{
  "image_size": 48,
  "encoder_head_dim": 16,
  "encoder_qk_norm": false,
  "lr_schedule": "cosine",
  "weight_decay": 0.4
}
Rows from block 5 of the encoder, named by matrix and row number. Rows with one number belong to one neuron. Each number is 500 + 50 x the weight over the matrix's rms, rounded and kept within 0 to 999. All counts start at 0. Numbers have three digits each.
# fc1: MLP up (encoder.blocks.5.mlp.fc1.weight, 384x192), inputs 0-191
# fc2: MLP down (encoder.blocks.5.mlp.fc2.weight, 192x384, transposed), outputs 0-191
fc1.274:470468492538538505603527536390564507496458485485464590509497539620539495468521530457466489544604459480475493536579491395476569360525483492598536512469525522490459481535473500407465373459458419399465462457702515597408581509541519493487521490534446476456633533442529508558391566417507493516449533474498458455455400446470498515502425517540538513337460640463574538492409662464607421544509481524565495568418493494446467390542542512417435513483508540504570575520455484386627385575462506616433513378510627576410463516539529528527562493549434587472443387399446559390541527617466611583
fc1.275:493505436487473496520538498505524558487552444489536485469472523480471472497481476544484539447455499526538482498432477494542569428480533435465456481445517484565522435532472566552497526481476442509573552538482507437469463519519511470489496540481501525434547476496449481490507499481486544564507491466531499570546474492566480467479507494480528533524545527443495440446510487572494537484523481495455542470498455534548482521522491558471506544467465490555475484466441499525453481544521494455543527523537512509477513542505529483440436579528510466461520511509492438546511484541521478524
fc1.276:561496426512539489493500474494515560481537422489483496531514480419536487482548552539505509447529476589482490517539411470559523498460542530552488495526507515515493451470471445490473573489538576520458423522510557571481553534542517459457503470465478393495494500551508498497499513491464451524518516474505558493500522532520476495507498493507539578482487490581483489465515508467467503513528539497463476527475449470583448514520469503447576527448444505455587521521566448469446490528499497497443543511500487498562552508503537481470487484446521486420463493427564483497531515523499411536
fc1.277:536528496558513586429490508523462472551431412543490487453506517484483574526540511511503472431573531415455486502552432501500553532483501463497587547518531536490498494485464528501524462506573485498552484562551478453482493484533490534533587455466494493576430501527478435492534524527474504638515463420517564546526403499530465437438503508473491512592428384493536563490531482516424529495476484438461527536455427468524487507466503470482558487460569519585483463480473485464465581437509469485484577493548396477437519436495359482597550551610504491481531555529491580495429479554473543516
fc1.279:616459496520566483468446476471498554461565515462514464432428501489495529546449410476542551611432527518533428513459512481563517439462567499475534509478517469511548518491566436617529503432438542536573390457474582367440527571478474517522579545499577475446456545520474482543472493476575524513467528524511584446580445427436454512587428456534483560483450524492509489513467499441528579460515515573467456490413443483586505474550469440508481522501573527475514486506487515468487461525469535473504498515449537500463473495481463460519528492510517485467472520579470486532432540497590506604
fc1.280:486509472525506551499615526594591420483562637545561455541440476477390560475521571427427571490630508392520526556504439536501511402434502538443433436464499574525531558422449443526649375459582500472529565495538581549613492505532388464584460540527602483364417579436433465521453397502574553526432612446466433540530399560479575463579522428539525441534555400482535466572458554631464492483495554444398463509550481437497447562484554458519567527507445459555593424431476399573521376490486433388510506479525500596340609520379441526558492525445492472483480508634492517550381524593504438467
fc1.281:458503492361441498537507521525539503490542481527482430488414487425541550535507508503518443434525517490533502450479561530456503503489589483540494516379520502613500482560521505495504527616473550513538455488517588503479492544603505529522490538613384567483505494555508498484494427523523550505538521460502463580400511432490475469383563518619536516432597469451533523529485523440496471528497472560446435459519417480468557491499500380498467548472537589589440504465469468428450586545465462541470473510481584453532437674454517444462424476471464443489429485475505545534512514483506487507
fc1.283:550451531435443468520499518546472470466464520444483608598439521413469497415543588551578500602488505463397497581458564518499561498446506438545552482448595507542536407413475508466494576447547419528575426495436481550524527482491489563522482477480450499445558488419512528521467409539423493490468528478503499541579414532519594421370549599518484503421529414551377392550612452545636535509477442508475456514560439560405520542605559444571598482490521512490494579420425469349495527441537462533520584490508482561486503482480492539581426467549530425457484459476582539514560473475506580437
fc1.284:496524452351458527436524465578466411510476586492466465405537478585496551505561472436423559557536498579572419623487519536531549556540507433503411445463561452510455486474452562472479480518477450417417481595411495553440525501459391455498547438547450548501523453498533564490619436516586533462426455439537539478455381424546456566478511560493500582502522596543506410492470540465428637436526495427425552556427347552465583613552571527492490487473515537453614620479541493564628510584535420489440644490321481500546536451495447595495474519385517413576482473514460516512555575486436485466
fc1.285:512540486509409531497529539543510508541501515517533507509499510492446522513521498473465502449522498467520488524501492557495498461535506526536516514531516483511431482457518458470549452529465457488500518507547527476537517513532480512514471530491551517484464515513516467524447487553493489539474520483431442505518490542502470492548483475461509504520497513516542449469512521469484474429486493487462485511499443482520495571472510482468519549564444466505500510502496504522534541499436466428497539454481533553483506526467508493542469469494508509442530497513539504546463513495507468482
fc1.286:605530515436389461520461463554476534449506534504509475568522504554419473502592535474463480432496506513502503482590532520513540479486478510558542490526592480426448496485507470492509522450467487537577565519486560501520472572407543538454523443481486508491479569483502458520458517524552451602510485469517548599488487531463468501503534446514542535507481467452471421445492488479457476503510541520621489488522510496524475482492472464545521574527469537566517508550556523555506472496458496531503530446524518518511486425490468491390540476439479552535428481435599432482488487530530470487
fc1.287:436505570468500551525487527481477435416498586503483398431430475413618610438591444541521471548291565568532492485497479429462588498485458493447524571476502463564462408539615546468502458548535473555455475456478513497514508536511503535469476428621484506415454431607542564481495565362520500493453419558494598548329468419617436474424520542540440515541488481527439496629416550453444478504435556503508443583473537450480559557618607510472383451603558508503477481487512360492477520526495561524500541405577499448467548573560466475586547417591536607484563480509440507454525574462434495582
fc1.288:469569465487474494464531552423480513557516475489485510448520472504485509462516500521521503469563459501493534547501552478488509507528460499529504521523489515541500498513468513482493478486499491467512517501516445500467512492548505503477497561515507471531510544540481525490485499532532486505461562494440438446481467506460476499524483490526564504483531539473507516469488500503511524489480484485500521466499468531501498520474447467523514520540483521491479486497516495487493506459526515500513501519487494536480505521432477568476534488465495490465487488516545516538474486506520493514
fc1.289:553498441469500487483594522499497503516445507581416451492447469523470497557492559458627537426481458567462526596445532525412566462491506486542491559463552497498482492538463548491433552559533507487530496492519440486480541449550500467516561514525495419462533475532560486461421502436524482489472478430474577600445551518593516442439511524570530467514502482472460445493525462525474453456513483486412547467530504444484474556403600425561513513527528559533433567510476502466505500542555491519454416479507583504537528500532436495542538519435489505460564599405447525505450525506576416467
fc1.290:621422440495463499441474519514518490515529464425489480461524489551496478456512550543524505455497477515519511535493527478471524546532474458521548520491554568502488397471439489528564473493471498538497490459461495435530549537489509566479521477563494562508478454568561483526480572485483491481491475498513527423558474496431494569545541469478530443469457492389461469513506493441465458478500499419512570486534561502476556577572450482603522505461500471485526514523501576546537485536528483518559505521532466441523451441503493482454476451524513562393494495525564529492480495483527429546
fc1.291:358430525438429618542456426424562470483512562585487380521541430594554582374568559485463523481332507538551453527514483380470483625506540486448505533483510512463416475386544497506491383593503455484468351449536517495548497520514414390486549474489486546458484479557517495469402572445540486515383567549589477584422473505556494460544434458511462422475534514473425521715546489562473505538553455548486479502540484522407584371519524562641474551588611510579495454351451507477404562532563555497516621490520586520424542418537436486582590528537596561437516425446484507579551456569366554586
fc1.292:542534453503516513475474535506497498551454506505503439520563467565523423436504490511441551464507433576503423519528571407466602521493472488511520459475493503541572490597422581425501507532501455438568478501537582458514425507483480557430604550488562439502499474516496519504468460428527504489437496510532498483453529402670481569592532486537598599520476459441494516467481497529522469541552467337467538477463420530494561416410376455538411425545506494466550486459527562451488562490455439470522573500531553524503457575544548524563499498460462605497560536437573472438500542460465539529
fc1.293:449525507454501513499538430427523502570493497519480511405533495416449497545467505420579523423544495534587520621545405501458432424461554580456623464455593516503449546485503450560427498512504491620430535576531522553456533527451483478462566453492571564499452494406597490428409493473586542568587409515527442550502473431434607412486456574519562548600517509526529525473531406432515514478479606474522572551533488611409506601527461487492519424438492599534498503514476479455575349445412603537509455518523442531408483445491476541423490516468578545420539627470466421602460387564370523539
fc1.294:565503489478525548607433487464437578405501511526612424408426599472573485359469505551582548491362550506476527464407457450481490479476546477527547349388552648535495486456473445515531549498469511488489411465473666438485416526470473454545435510418436544471479607494492566546477515405465603535501529489599552537517501402586506431496495429572436601478482526498469468540487453545583580518465464586534444451403490517559406575543572383440469474405548692437454525459593583478542490453566476411501496507496416529457477523495474543418489536566388467477448563559424516591506507633588592540
fc1.295:594498475471461524501543521579505568443568411499498477640413404484505498507487564421509508541550458521557553494458521486441446493501464597550461410446502484537564480504525499578544421476450433555459512462485570502520536448502496538467524549505522493393529546580469539433494428565509457590566556415442492497445486534457489547510543424535480516570472392431518476491416419609566565521413432477443496481512467489573510500485555464512526543553588590478473600523488448475494552451484510429473581490462499501498549534576462540515459526478429510454526475395512574505443465524479434514
fc1.296:460506482482442431537488601450502526515562497407506597520518468436450452554557541568583544476519449467416537566570583513343534434445558457510487451529561492488560550505431500536474510475539592439611523504410479547467520512506373571507503480499597602539486528444460573526512573519569549427480529541622506492535416618504431504471548495404470445516527482424497434528481571485498391493629494514492529471465452438497572485560531515421538507480465530564444467472439430421566500441547570517571472491468429541397444599487445523497400424478570473476554464489504530504497455494517547361
fc1.297:498386439566455448460403401492515523408565439483444564519519467563454466544542563415501491483535460548475499538533537525461491397434526553508489661608594559575576453551577552534544538527447506603533532478548616500445491519504516488486481460406455469466500401566557501392505546472506487504534501469607515515521607482471497522529451438414506526463519514467501448502426474453500480512460405479429495510421576491524486537499599494354534592543500518461503488500489552490569545483509502495545489595471496457529562517541407445485505427506489524513551463406606452477454584558461383533
fc1.298:547518551500527550508518534545465486475515521454500552490484496528493492505522506494454523490518480453510492501475459513523539529448521501508473515512528469495493534545511541489484505489465465487479520488441497480523423476466462478519514413542505466504496483537497480540484549515518456520430487510462452470572492459556527530495465469450478501487529596492483442574484524527478475461509516530533499500513511505482508542495488494535535549489506549451546530534493470471520452408540468509495534513489497541467479439516481525484484553481436484564492494534514500488471502501557477471
fc1.299:420576584646511549486623608468550564431447508508424421578497631466489423468368498362469422512574561497434511515455414645588420444402508621439538471484558506516484495323486651415575573428472552526394523547671616478473575403376511379542475506481394576600476457361544427425519598521516587516533475464409451399586606394586560418580426561519522587538499520576523492415548570468517419440472381501545484600506514511414412440444562451471503535410580504489588549400625470546537467499578498411476525569495503525535367527612490572508445493423475552364462416597520538517641528442482488475
fc1.300:519497524500468602448466395471556465468458446520459488548531411410563511457471552500436458502443406608517549429556527508547482572462515454459511595464465511465388508461468449520449557548494490527494462520487556395465493585533505429611420513544544429487460473402478492566451579489528593514484567504522396587374540516576524607440484441513545608537457583522525572611559564516453487415606516467526583532470396498469447538435509500555469465490501550570558423492493458534517538476603501450551552434487582429605524415503437484468497449487559498416524558484469549549540332516467442491
fc1.301:446505517532450498470495501513407588418575481539532509488419447454464474511593575602451509598506469551516521510431518520424552509449478565451429597555568417504505540573469558545402577532560510524574482439467479595484480454558405489507579528495484476544471532373465499522473556541474483492408506508519448449404516522512532553464606573543489543496412463551552559463468536520482483471543523496463512424467512531603468485478516450468449562511525516541454434385496458562519504565487509515469544553562560526522487453517502534470391490574475469488437415553525486419510434488501480488
fc1.302:480495471476486453461523453549506476516461594547468425431552564413413481534498480518462523454544496468450434479484534573567477520487542454419552513525518530354473580517591675460448479449541491463533476489517532518539458501522562460560483495400461544537493521499495477445530506522445488468518396490496504478506526352593527529512488511557507473546631445435522523605470450466419452457590488621542510583595542483462449492576544456502651435497524569477414519509521477580529472458502542540499615443582519439489518532482433617465454439538500406428537476521416517526549539460447515446
fc1.303:492554401505503591486482536513573509404526455539481514529555517491486510452462509533438518478505547570424502529505606605515441484367548475404472532485528524514363452499610429558581609505419558502505568526478473496589470524461593456592528530532413555491540506439543532442506494496523427497452606437527482499403482447554521595553495533444553593519535450502529435481346596452524417487510466480495437564484459473510510418487478428544532493447550409499544591593498400529485419483543462475496561509577577430501468527476482542415449433484473458548475542521459530424505519546498427408
fc1.305:510443489538520505476461526452512561491539504437550461505487536464524484492464513532469538502456502525483512511510453496466485465514561501502505429535494519483475493520439521497483443514435497502514515482557509511530524461507559465483497474517501467522528527450476565583548479420487487519494479486528538542510519451500533522475450480476512478523560516453517481522526497513489526467512511539502446559462509571532434432525549511509525452488505488540499499476465548514467462573479469528516442470522480561543503458496498516459479561495545435468551580519487436487502516435533497465
fc1.306:463493478515469487548431485503533499553573535510511509519477425563639522545519520581608553543399507425493459479528492463387396487413583499563461534396558517551512494486487616537457427533437511454526459443408506395539490420532524489541461559462509458510471470511533504484573489581558482534476529452483595562466534444539518579539524493527450445519591533451510475426480470502509428456530499523426552509490474414427612535551526499471599476492472539577476490515543493524470513490450529528461502475548561464487536508445493570502452464376499555519447506566432495470495526371426507455
fc1.308:489485478513425581530426564563439595523487543490446535580545531587555522467504569469472403555474552415523573391498653607491558466553444507427592486551382615539529559483518401465429529530372524446486363486532521458505523467479490430401613605523407469553542482483439532544450470525446437496436496397581469563497503515444489492404497407489457489477505453439479450539501507570396570466402627603488419588474585443558481520535501522544358476560468461483488494503459559552499441520566460451520410509410463583583490400536526537481505617541511415514579494577575540551564486480610408514
fc1.309:512627534443499562555461591489474453520429541560547488494481508506467510319539504458467585565428415488537411390496550450427536471512439476552560459400425588567528477499386555448476535467491434454401560462586518495569437536456568673486390488421479582504510385593498504585516409496528540524516446433516490482567604387457586505521577408447558440446555523515565487512466568465504489514490459519532470568472507484517364533565522516469440395581545602543635561494503625526502456460507563470581512411452481494550483483485457441545491500433412447463484563416401433560481481574613452632
fc1.310:457535464492567471483452554407400434530496530586543488499574473491495455489504529543521535555520585492461519501491523434540539492488493499454447567428494551484532399470545448445372495516516584452500520465458544497558435507466486513429531457535538463441566378605482505451419516540516608484519525537513565550525403492456590506545523465487540522521531545585524492506447445530596484488425518531455443548471562549516478517516539475521477436584540475585483566520477426498519371462464562516473535479424556541459479462410502531515459412510546496468453537533485435458517508555486438491
fc1.311:490488489503489527529507465487473491537466474474553488476529533486499474486517505477524470463502475507488498542488542501490538551533526515487525537466490467503462513509464516489464493474462404518490504526452518485507492489498563491504514533520492501516543496495497500492498520516516504491480508469510480492508481557506479514492496507535525479489502519512490524505508490465443520442503497478497533509517511533485542535484493507527509492487499521498485504547458499475475476480499488536515504498449480539556492479465504516554517512479499478506462487495502490496494498514490505479
fc1.312:535444524478351433482552547433470431413529444531513619527526512596503497620534463427543527514455454501545565493449444495489533433400497499445528494496475427505622448523536437466539485466504489528475404544462527488466584538462525555422502433447387568556463518392551602537550434442407412536480540570566507457534361461511538559518474612466557410482519483559601458566461550529532436508585504516422503536485560485573560452620542538571480479463578443450472502487413462379571449584538500514493441443463499496524612426519473565634482581471430421427425440477519538428463599606633535482
fc1.313:481479438473526347469484493515412492478496540530444477505509446570569495464539494441418528531509492471443525546503478476438472413506500540572509625661553620540561600512565555392524552457537490458492538488518541515435533534487497536468460435504511505406437542524495501452457503550538497495501513497460562423481558476469384508495504411422600505495437499571545463471433504436506608576561523498512547448498553495521448493473498543518490598486455470551546460499558469519497528510556485477471501576474478483545497578479537466459523451455554441501504442452534592455556540503437365520
fc2.274:509497469516448626546613529510449416527423422473434486642449471502487538460485586504418398428519449464421518648586519509449427585640535471479486516521535430497495574516454483531518566490406446657435609517580483471459419541446335500530486433485502542562543524528537430584460459434583386361513452410578497494434594442449529471504575517521483553428433506474584459536623556457490487531520554464579555507538498574533393505469518448420518461505512655481451447507511539520527502479634498499497530562483433545496476594569524428506401440474504549485417517529509571478580472328487518461
fc2.275:452445515492498460560486516425483496495497499541427517497501519526549491530501489533550512533482541460436493575503487496467510517463514571561539453475447519489540473513488519451598468510529504528469508490493498561502521480476440514485461499474469520542549459493452570506443512467525519461476460542523518486508521454503525549508494468563515508435464408551465452509505513479511507524515482518448525508468413501526553458434495440498478493537539535539491528532564456459462554490452475535538539569493492439475519453530486496500530518518495503482508510555598495550512510408510525525
fc2.276:495485512489465564533473527482501504539547556471438504511526452500415461493484564540539501494554474471534473486574499544468514573523473490482482547528526407468458533479438528504490453476479532468505444396489455448448426488487454430423519463517531520523487545561500483478547561512524500511454554493534539480521477474482476483580500490446517524476522545467485523510441500551514510520415474512540484499530537448459560537514474499482492496537576503474483546531481475540503513511504544449573456544474520493440514510507490465490525537554516491543521478528528485524478445496523563442
fc2.277:488527503516488457469460490423540513488531537415491557520493480468468453476580459530463563534479535494477435550467472477607456527517589516477471510481478518496480601591460479521479494462446535540547568466443518500473490465465482468510508555437498533494518482446471516497460466496493579506493516515589425416478546475442549428493483499507512499525558484521454504531456482514601402484588529515496536491535505404432466437560436479594552474435470477468474570563550502453617480524512541484540493449493557585549502573464546555403498505520446483497593418426437445571533538449524518531
fc2.279:491511607447462534543511466453466454461520561583528525522595553522507485454549489495582529452459422453501590492502477534498429501528431539511474480470504593627560479463492551428500474601527456457447468406565523610605469491507467520484562493455500583544535560456495506433445609510499444460526557436527548535468420500529593445554445450516446466417470497540476466525468482474497502507493410472475494408538474508488512517496501487540489503480432635477551509435498445510427556454541545482477548427515528551462500438493504587474537559542442485464480425409490531577552476534494516458
fc2.280:551542616545550527382587565589481473606467426565574524559599546482547526513473411463550414608533485518432482468442424475476478564539519579532416522422418418546498483487511529580488585438512414562462579442509568553525461437537503567466590457563545439480483536543487393516536554540498464534565521485578474452440537463544475527510463498516440568536539430568464547446517412473460502470434484340394459620553437495580498512422461485306586466572479524434461576398497422375591576513383464445424501508548468476457466555537467414554504584586424443597519534511450600579460468449542537458
fc2.281:448506560560513426481502487565597545430483424473478599603432513540413460455599531415394549505532511407464540524521582469395480554541472557503460407530552503464456513461475521476549491433544381555559605500484396532458428489433524421565472358492509463543508552493450501580487484561485522440497513524456463462572584654425449483573568444461497530556531515531440467435492446498483489543459489451586495453579553482457477497468379500499556503468503438507617507531590573546527527465564517390528589493601408474475497387476462538465487537539549553483549560478465446532492470551562455496
fc2.283:556569530498445584542416449422555535516501435461558587634420537434541440554530493462508522504574374456455485474523454491446530476363511498542508471520569570454473498514443448465436512481477485563494554517387665624514534404553589465440443538558504439468518518513551541513603491492398489575496524450477412492461627571474581468534428532569545528508532498510456487474528424479509538546575474529495587408455502498488546456563484536536503379430484527445535539499512555566544513468452374546465495431573475426535529401554517430545462384584438453488425463469514464535557490521503561463
fc2.284:503436582532579467551527446510588534566485424532493512502381492574500540387696528557541549448601517498479454509494424528520475420472520471591511457465454442519466504553475524552456408520575520495458526454495447478494555422503542555574590499407492337453404484435518482366543552483572411514567440757549543486500515418590416452438443433535482482513547533515387454503421456414514540459401476435506597519562433478452498514576598537571510596507457495455460559496651474466576381478477462485427285603530642492553472545453579557494608421524476534454540600438502572396396415514535533499
fc2.285:502503478496514521425473462444458459484431485469576462526473534464537445507469428472448472523493516513482515488470519498419453536525480586537465426488514424564503510547494534500531494490555493549497465473491505499540483514489505529474530439529504488494519519524486540458518529477497491530558474521523489495442522476559530530498481533532524562512507576472508531486529498488570539539540492477477477492498408522478536504481525506457478488452484522512458469519474494536509529471462520481442512512500482511566569545497537457490435576527451560510492508498462511510535486519500551469
fc2.286:451568494482502515462505529502513454550527548604491536530412455435518462404512538515501564530454447487487534547515464491535482602558543463441421542504528453479487485494437530483427467538526507453513503508418457486518509487461525520498488421492447550566450441555537444540561451568482527535538494607539499515429530530478575529407469496512533477508467461500560563465491526522456437494461534515406550501515520500518470509444505537525544502561517489442564577430431564465454545516489544506505464546454422446544490485535530546480485550488541439465490467524531489504535426495514514507
fc2.287:455373543492483586511454457493464496480451507487519526428433504505479531468418464411584622536553396569531477483549463543516618420470513633548425446570500374416460485503549449546528506459526543528493533587545591480300481478447496441550385485582558507514484539565510462586546440623530608537499522467505499491502483465524555561487555434479512531521470513509431488410487366587507573515519394527500531510614509677510479545453491402461522427559537469532470541495426482496453498529502452448545411552491580418473475567569625516484531470487452447517485513410474526525465414528538436476
fc2.288:469466508525575513466488570569488455531437500506575480514494540525583527521464471443456469502490516523496419483506448494447500506492502508513510466441525443496553502510529571504506565476504486604522518495497492493523498485516505577469491487494489449476513494447510511484550454502496566481514519527554513426504479477511500506474507443467495479493470500494526493499494480500496526460480490480432457498505500533469481475537582528469484454493534514512494517536457523479567546508503461496493455534508518472517493487518479442504419552523478521477538494466498506522543497518545528456
fc2.289:511435459517550363374491521504515461429489528530588564440523513450425612588508536493444424566438427484468493483468503471518482435490587491531510550514539447545459490544528524561615550522464495502565553542566559489511490510464566513505435472505527602445539490486503426563448458511529512388474577523546438506480567482462440518523462429472492555453581492497488428499409500458480520567550466472497432515508532541565475509422464477511552549458483502513461557490524553500489585555469503515390592467646474364493485523495476484571455457464494507443560484490493485605474492609397462533
fc2.290:446585527439547509546554476543426564469444440507510410547509371514508475433490432462508418469585536529478532454478476467482477449503504536475435470503450399510505526458486557447497473518495440493577620555482519426420524469467471534537464449478560487530494528525415516622526483508467553465499534477513493497481487502511572482420532534516437499490494546533558486451486469541497496505467522530438549508479472493534494544426558503525556496522490523474546534487559491457478467569483511450463503494524575518516484541529503489492601574507538457599529424538463505522459496576443537491
fc2.291:506440501423517519368555393571499467434583424555579468565463378483460507588414525482553562569535496592546489398433461423543508336561554522543471376701489407438585515550482562530535650570548586482591410523464519408609541369500555530497476563360443427396516437568419605635679492589568493595522463485473510421395472398508567520532547409604538437564395536592550473449559503502572503562531434550486563487497513534455397464574441540417578454552509525468402493422524591496477512560401495489567484397387576473587503597509473431443448402445428527316488470490552483512531475444433568592
fc2.292:544477486521560447533496535465418452473533418500556461468454515433532575529494507537539546475505495504494479498568433607500303374478540519516589582498480476550578513410434464502505532571579470490555424458532537533418530496562536444509467563493491515443524443478585549431528449533536484506507463506508461541532550533476518534478533424528451454478509581520444466490550429514475492421435577550652469442475464553457436541555493504532546455456529488495469521538522483649480438489529435564454506508505501474493468600539487494493549430594544489583494425416454463487455524546528374502
fc2.293:467535563412517525515500454618412518484467534405492488491509555511553512487525460441481490391517534511518427377435514574471489555513465471420436457444567538453429490561433488527495505428480432530469575543544540485490570520548472436555519485427476523541500464530405435542619452475448520602508474440465465498483473493492482552508524573445500483554535461535551465516435506449598458627592502512498533448539525549497466541436545511493439494461468544426476529448424400560539555555539427594555559524472553512601419479475465559504500522555512543477537546431504431497478673557451456601
fc2.294:496454540483412518436579493421366450458421575591458565518558366452582513475564456381597407518482430479535590518459535586481354626550526525532323524466430411515578533440479550677505460597513534553465502476452547543467468431596468424460532427489459557525503605533578524542598602533471465456440457470555501558459396421456538624472451473510393492508548485508520522422557444498442591482607513600361571443499524398523544454496410492417437465528447556411456429484514345420441549451476511466566501474536498640415642545608617541483525582518470521467439529416624556507512473553473675453
fc2.295:504509509491572457531419484417598538560454569479470549358503540549505405453504494493476476481471488448543527503513560519502489511501585464450456574522471472505445453550483477402566513497493534405599482552491467476472487524459484480523464590444494490564489458464502472527494479452504511430510503422441480477483494546508502553509531496562494576497506536546506534564441511536452529540569489547503489515479430603506513514544620451457520525534551523464563547469409481515542463497465416537588519523452374410433515425519485579437543488497602342506453579553547502445496501457529469471
fc2.296:482609626445441521573556494451442600434422409475497568570532409540483507480587484437471561459512436454571518532466423506473523557440471473614496505492447438484497519481428415535537541562537465603409525527545561511593535393446531493427458431422573451529385409474493495490540488494498548530515586438506591523469543528488530472544527511472476545531354514571448435592507571495435532496413427509633381525425454552516473513566492479553460501563526539498550493472499583493483525500496446544501520501425564439463483480498488565540455530519577487525473556458521424489511580436474498484
fc2.297:509455448550492513459398383536458354423424483538443519500410533498451531415507509496594603544435487421584531485470533546531506515541515575476559510590493579587591594494464561483502462451450376444485425532435437475464532502495436466494521445573563417524548478523491517526508399545499548499452501554407591464538509496559523481509563520489433488522518583447611456509504412541556452471406497551524503412513569480524465492518549551532504568576497547449441501413475483479462470552537586468513424502488539564538518498466382583457576454460558535506469546496469547508440483511519524478
fc2.298:527487513529494460456467545530472498532563440435505534474480499543464529501441446447468559537502521470521461478483469527479551560481506480473508557511506435530453517495519548470520530496494515478506490519502536476518510518487529544536510480521473475422467479519526488488496536469545496513536507512514476512496502501515536468497502510492501515497467462563486460506482498580492472493529527457464502481491443525470554508509457479461493532498499476486491517513497499519462530493558471526469534498518485519513516503499518465442476545497467517557468493552551475489459481560454520515
fc2.299:456507527585487475509506394540507494496534503490502564618431438421514444428480552447502541581522504539551533445520520407429548520481530588380483589385631384620574466502493445439366530512594395598585500502492544614537438561488531538508434440564484487576555430572467537534453589563366465515411389526561530572561488517502500593532524527453425407327619442543494560403425576592517467436436527488471512488535504404501543433517466450529599454601471627371415467513430477537584523566521531576564547570507372413566312467639442534494473618428374450432504517537354472543533542544553455469
fc2.300:498520472564465480453564548525460571447452394525495512584523583570495618505421563532475476560494535405395536523502550569519532428417520454446471496402511513483560499504495551404531552490509481530497476450550538547520656648596437575418556451525593574516420584526482411567566516453529462474556488453312598486549444550509580554465521468540491525486490404460546551408480470497493549577556485524596564617478435447518481482499461529362551466440578492530525511488489486528541428585489451589423548491517558449419472458486467454431435493441481493462377496506456498446444450425431593513
fc2.301:533424489434478535537459435490428517522382523439432513408552547445481444509489480472484607468547501542450581388383480540527464528496461407528598485432441503510487534445549500464578465443512500490553490537529482484517510504466515552587541495562650599503408485602554510476535536447513513489580551418548538507608461538526502496434517550536598393513500491527415502589384381567523451506522467578436493495572475422489535369616490553503435538483474594511516503557487500421413582519413450388553460428445475457563474512498559508444569554522503527544425498478346556477571496496636570466
fc2.302:417505438419547502490496474542583527494491513521512414490454566585546504405426486444501386441474507519484509488554525499573395503432511521476535512431522600537431459448442520456483513525509381489426517526609494440530467598591440515424487476567438513508618501482508543477531478453522531420467484552470587541455481618481438556457527482534452624497558558584570589518558512486539455502529501443550471431530520518613509496442525397489474637558463593493494488437527449431504430508572513426431521606515468520521487476553522499372549527582493567518436470585479466443439451516390467532
fc2.303:457542450536498553478451541531510490562565506541590565442548493519426464571468506490522496527486496519534431586479451513565473501431445471486561473485449542488482517551459562486481605503499396514626398479577436525583557427514490442546451521535589458452597457494459450442573581420522567541519478496549431511431514391429514506549471501504521491392478545536527606414531542482483490578514499531600498483484453573505403452487466438438493516567517556491447551477551479406501398424557542469463337501460454633530445554538605537468560516407516557588465563484394552453484451395543443542
fc2.305:470506493472507484481488466477536531470496501502519503504515543548496552470458504512481491531464526503445508528503552504447524494461506530587497437507456522559502504421462533481511507502501493522442521473499428532544576588502494538490480491496517489546455464484505505523431524504558514514512461497504502484456480507528507444509514462482518529456515557460476497498464522428512524500513463464525476532489527480443507518478570550515517499451525466543523467442544540481502481508565494465457568499476540540517466515455522482508477457524442572458469484522463562486479476485489539506
fc2.306:445485462492491528518516567510510486512588469436375549520566431487539479528471456525489603510526504558462443476464480482564526520533451453469525475526546560530536531537574433500434571558465521532519455445541424500547474562542491467494559556493505471569486444558440461519409540466532564451515432456478463534474506444475460455475529503554552425448473458478557491584480514487580507507519528518481439501408449503509542411469427466518407496558455525569510423593515580485491452455499582505493508535475504589485454516479458516520531516450520486474500537495481487530559544489479530519
fc2.308:582494465506482460505463574488520565623460434536536539479507464449515517476554547397627538523424554411525600496488359515533406608544599557567480462490469555439552605523546495531555532410505529489515488552459505434536466438580392554488574592490515465538507444531521513459456532559432488554504449610367495468534588415490376479493489471474460405506422411558588532496447405445549572504523560487457517483432544481409475494427507594459456521524449520467538457563548533420508509567576497465529553412520502418501439530494568441513414538515488533577482463430441517566452509437464525514
fc2.309:461544524483531638465467414510508550491399547530521581443552503438574410486533457637462383492497419515386569546551398544521432491508533507496452426474484477441516461418464570565447423526508530572432516570474527496406462544452513523475450463540598500541462531540530448508448560463563506523515552440549502538475518472525529507429405467539549519530422541510557468487574396557599432476507438538494526497455503446486399573513446502383519437525494572433492522545449475414557568411563480480488459427482503566540521514619497460475522610573498452635449523503519501458597552504506572484
fc2.310:532467539611458482574521537516474505481508533476474475507568537449431483472434414460493559450499596457492504507558501561570381398645527413597578465506484432495498489589486516553595525467533516476532511620521489486483458537508497473446567445560495573481499583503522498473419580456385491453514473564511536443548575486482551419421485469493523491525526439434508428485516465528505530582531526548487541518547413555449462453514466455483515540505444545531478435536456556483443533564509488522487476466451474485483512525555490479461456479568470420423471518444538441436538502542469534483
fc2.311:478513512512494538502506503487523486522472517481497504466490489480478501509478473445479458511496531492521479477503503517472491494498531489492478487480487484493491508490513547505537491511513533502508499479470490513512515458502482485514501514513512468468485520431501526544520466512501514520485519542537491480491485441496488529458530506527484490490501524478506520512500526508499550501491491483501428505526440492484506519499529508541512501494497513543472498509487481474499485489475474480441528485549500533497546492530466490512492485523462564535505526557480500524520485531484532474
fc2.312:510432479505617471427588522480482512412522460521506437527472501454546444554510447510548494545528472507489553487448513505462526430418483487564372508522484483469548589542586494596427502414469476565510494483498557547529636466516574554353409528559498523455546540515573493413547517534540603490506562501480538456572410481681460497530512481545419446593513449441522496403473454477443458659506526512483467368446471434405542544492519564480532565391475593548480523505453541531483526553388393486474447642451472574459461478507533501446486606518490499614534457546444445551453407462562454529
fc2.313:476549455513422527450501391591520453550449392497554505578450490520521476395392442499526494545533568557551485433538543526447467543486604543650521529511409446524420482500475506536520509517553465508556581526385454530504551526444423482441527488489556553509528404587590483548568420617410579451531434480549412458422417472541559522498502528559432515473474465508556594469547357504411455520460533492471498526437612464556495445465475494475545373571557449382484549479463590484485527554472518551560483527496473432595492534580519399465531496559498505554489501562470443575447514461526517403